config = dict(
    dataset='flat shapes of many kinds, plain or patterned, on busy backdrops',
    train_examples=97500,
    image_size=64,
    crop_scale_min=1,
    translate=0.06,
    encoder_activation='relu',
    encoder_depths=[4, 7, 7],
    encoder_kernel_size=3,
    decoder_norm='groupnorm',
    muon_scale='original',
    momentum=0.9,
    lr_schedule='wsd',
)
Rows from block 14 of the encoder of a small segmentation model, named by matrix and row number. Each number is 128 + 32 x the weight over its row's rms, rounded and kept within 0 to 255. All counts start at 0. Numbers have three digits each. After the name is the row's rms in percent of the matrix's.
After each channel's rows are labels from the 100 images, of 14976, where the channel reaches its highest value: "strongest on" is what is common among them; "peak at" is the part of the image that holds the peak. Only what is clearly more common there than usual is listed. The data: flat shapes of many kinds, plain or patterned, on busy backdrops.
# conv: 3x3 conv (encoder.blocks.14.conv.weight, 240x240x3x3, each kernel summed), inputs 0-79

conv.33 121:164148110156126117123112162165124104134128135136146119074100122125128086168127107160126117138093127119084158115110128115114076102064214109129109119140190134166158156169131188134132080255128096129098126187199127091126117118237124255132082134
strongest on: hexagon; largest shape: hexagon; count: one
peak at: top centre

conv.138 091:131146193178044134120136153119157121124098122150111102152123095109125149136122107142131157108172084132152054194136141108109125200082154150175116202119157088119119126147135150125131109108129165163113116126142133095130098125196132130125097159
strongest on: pentagon; largest shape: pentagon; count: one
peak at: middle right

conv.59 110:107146049137156094136139126157112124154156151135114102155121141100126099163123128112137119141075166129149121120090173172169129099169114165086122093134140101138119100105151132139131148117103111087131089081152064134134189098057117052128133120
strongest on: square; largest shape: square; count: one
peak at: top centre

conv.149 101:133092141160118167126092153141150116113118132150207186203125166105128124163128130172127141117170114130076158144092116096070181018108145155167127157172140211122130112217145157148176051127133147157122117143099132139127158108145135113166046121
strongest on: drop; heart
peak at: bottom left

conv.144 097:084188077155130137114092127135128083124116130122116096164129171106129104114138129110109174110079118121074108140105150150188125096051147111121127139181145127222124131185149122152140141141107057189072146197127119144099165096121166133160165130
strongest on: square; largest shape: square
peak at: top left

conv.1 097:142145112120136146118161145045132137102090138109146047168004137151127096105121166072141112138124110127160129127132131073140127043139105140116159140135109136143139115108158122062112100106100138137073093123161097085129157093115145116146126134
strongest on: ring; largest shape: ring
peak at: top centre

conv.42 139:138163133236101129139129120165161104142160132165106137112148123112127129182124095148135140129098108134086104171051120115126093104110207145191148166154155204146133144163154159126127063221150093167091102149129136054151085148207174172141071147
strongest on: hexagon; largest shape: hexagon; count: one; largest shape: circle
peak at: top left

conv.93 095:134154194187103213151175149067105089134136136117160102131161177223128130146130098164142079135124149133170117135109099119135073089134134147111166157137158183162152117121127134055111155105162128117124125080188120069124132088113148113132020123
strongest on: ring; count: one; largest shape: ring; largest shape: circle
peak at: top left

conv.86 100:114158212117180169093121161076145161100110134119125089102166086089127143122122183153139099134147095132099174109118083155073138178126148130198112088124136124120123173117145164065131124110128090112083159074154131080154096178192109135119114153
strongest on: count: one; hexagon; largest shape: hexagon; largest shape: pentagon
peak at: bottom centre

conv.44 123:108164117242078140140137135162156110127140128163115142131148144114127135154126086126126149117107107131111103160080126114157102086107208145172159159161136207124132157156151146140121077224143105165106088150114125064155091134183170177173064148
strongest on: hexagon; largest shape: hexagon
peak at: top left; top right

conv.225 068:143134148122154151170152118140142125108174122153121109123127091217128125121129100107114100128133150127094097156044122068129162103114127175106136161129135189128117143155106156102159135135155190135169130174077145089131084129163129110150081107
strongest on: drop
peak at: middle right

conv.226 086:102137118128141091139056187165120074125078129147130165088148108131128134108130147130130097138138220130183135134170122182147174255082090114122110098142139149178132137157124115189134131075041117154132125185120130130135203076124109111111184139
strongest on: square; largest shape: square
peak at: bottom left

conv.235 138:122126011111173091097118136134135141143119145159131109156135134126128142134126148102148142101178129117138118084151110126131082102125172125133086078133105140086135150129162175102133114149089104116096119067096171083119103183216106214125099121
strongest on: hexagon; largest shape: hexagon; count: one; count: two
peak at: bottom centre

conv.132 085:077128145144203193134094125108123082110126127068132140119139106076128143122127056102124181132117113130051127181132101049085152144108135129120106201146134155136125122151126130170152112152104096118122154156136136091132163129144121176152145133
strongest on: frame; gear
peak at: bottom left

conv.168 107:161089107134070195174197160109126135132157112167081041114059148114126153134128073129130166138152087117094098124095166154149106202134148133087126101123129182094135098134154142058158114173207122149123102190160200073115087113098138140126092107
strongest on: count: one; frame; largest shape: frame
peak at: middle right

conv.24 123:120070137118169053142077090194165108129112125084130130118157127108129119148130109107139108150103122130078084130181200158253130133132127125111172104114134087117119130128127113157125108124113141143136148208142131102137140136068150108218080120
strongest on: square; largest shape: square; count: one
peak at: top centre

conv.199 126:105107041116085145137112114189115104126139125132107144147133124104128115116130090150158115152103134133185126117137182162210091206158132120162062092087131070156120152074157143087133132101144064100112124185098129117148123123141143086152121138
strongest on: count: one; square; largest shape: square
peak at: top centre

conv.190 060:132138157154138165166172194066128161133188130153120116034131122166128114147126090147120135090134128124071112127058108153101048168079131082135140165100099225120119131094120124120124161114171129125120075074094103129094141082161085141133129136
strongest on: circle
peak at: centre

conv.114 095:155117154148116143134067135097138140111103123145134071127148136152129191146128106102172106181071112129061100145134105096124102114107136137133102154169126117184143150128115136147146153123156102144057092134171192113124087134123168145113082125
strongest on: count: one; ring; largest shape: ring
peak at: bottom right

conv.147 079:046162116116142086125098165094124152110079137113197123205173134118129165129127121129142182126193132126125101129188127171109161071169112151125153121138161118153129123174140147135126106136103139126115125125131148122133132095140159126150159122
strongest on: frame; ring
peak at: bottom left

conv.115 100:142177150164151150117172125184172115122166124106108134123152092094127156187128162164155185106083120131071117109142163128153078030152149102112075163146182181119142101112114144147076108177118129166148160134162211113135078129120131118212094106
strongest on: ring; largest shape: ring
peak at: bottom centre

conv.106 087:110154141192110144158148126096140145116101128091094153115111157129129131127123082172135043112086138125214123123208088089090105088092158135062161076125115186130139139120090151099129122186087088175055123141184133134090130106158130141130075093
strongest on: ring; hexagon; largest shape: hexagon; largest shape: ring
peak at: top left

conv.63 083:087149128142128087119107169149134154095126127138145079182074100117127131120130161087109105104101124129133089134132122146151106012103117148175196100151128187152149140197161134095145154113102138136072143160126066203134134146152128134143125119
strongest on: largest shape: circle
peak at: bottom left; bottom right

conv.8 087:105111141165123118108097109120145125138131142116149174152144189096128133115129148144143115150108118129140163122135140114113205012214116141113121085155125169151127132124141120188165066115110149125094139103107172177140124121093136116143121119
strongest on: flower
peak at: bottom left

conv.194 077:083122120160159117119109145110105108123151125067136213139150191203127114135124175149124210115136147128178175128144123150145084000115120165122115148145133189139135132128173119138132143118104095154093184128132136086128146153092143131161123153
strongest on: ring
peak at: bottom right

conv.34 124:141107160181103116126220124152146110146169134184141099077152070104127135151118075160115115117109105146105143190086110091113121135115186156227155146134097152061135169125160137121135066159149086133112086131075133065167085124209141117136026180
strongest on: pentagon; largest shape: pentagon; count: one
peak at: middle left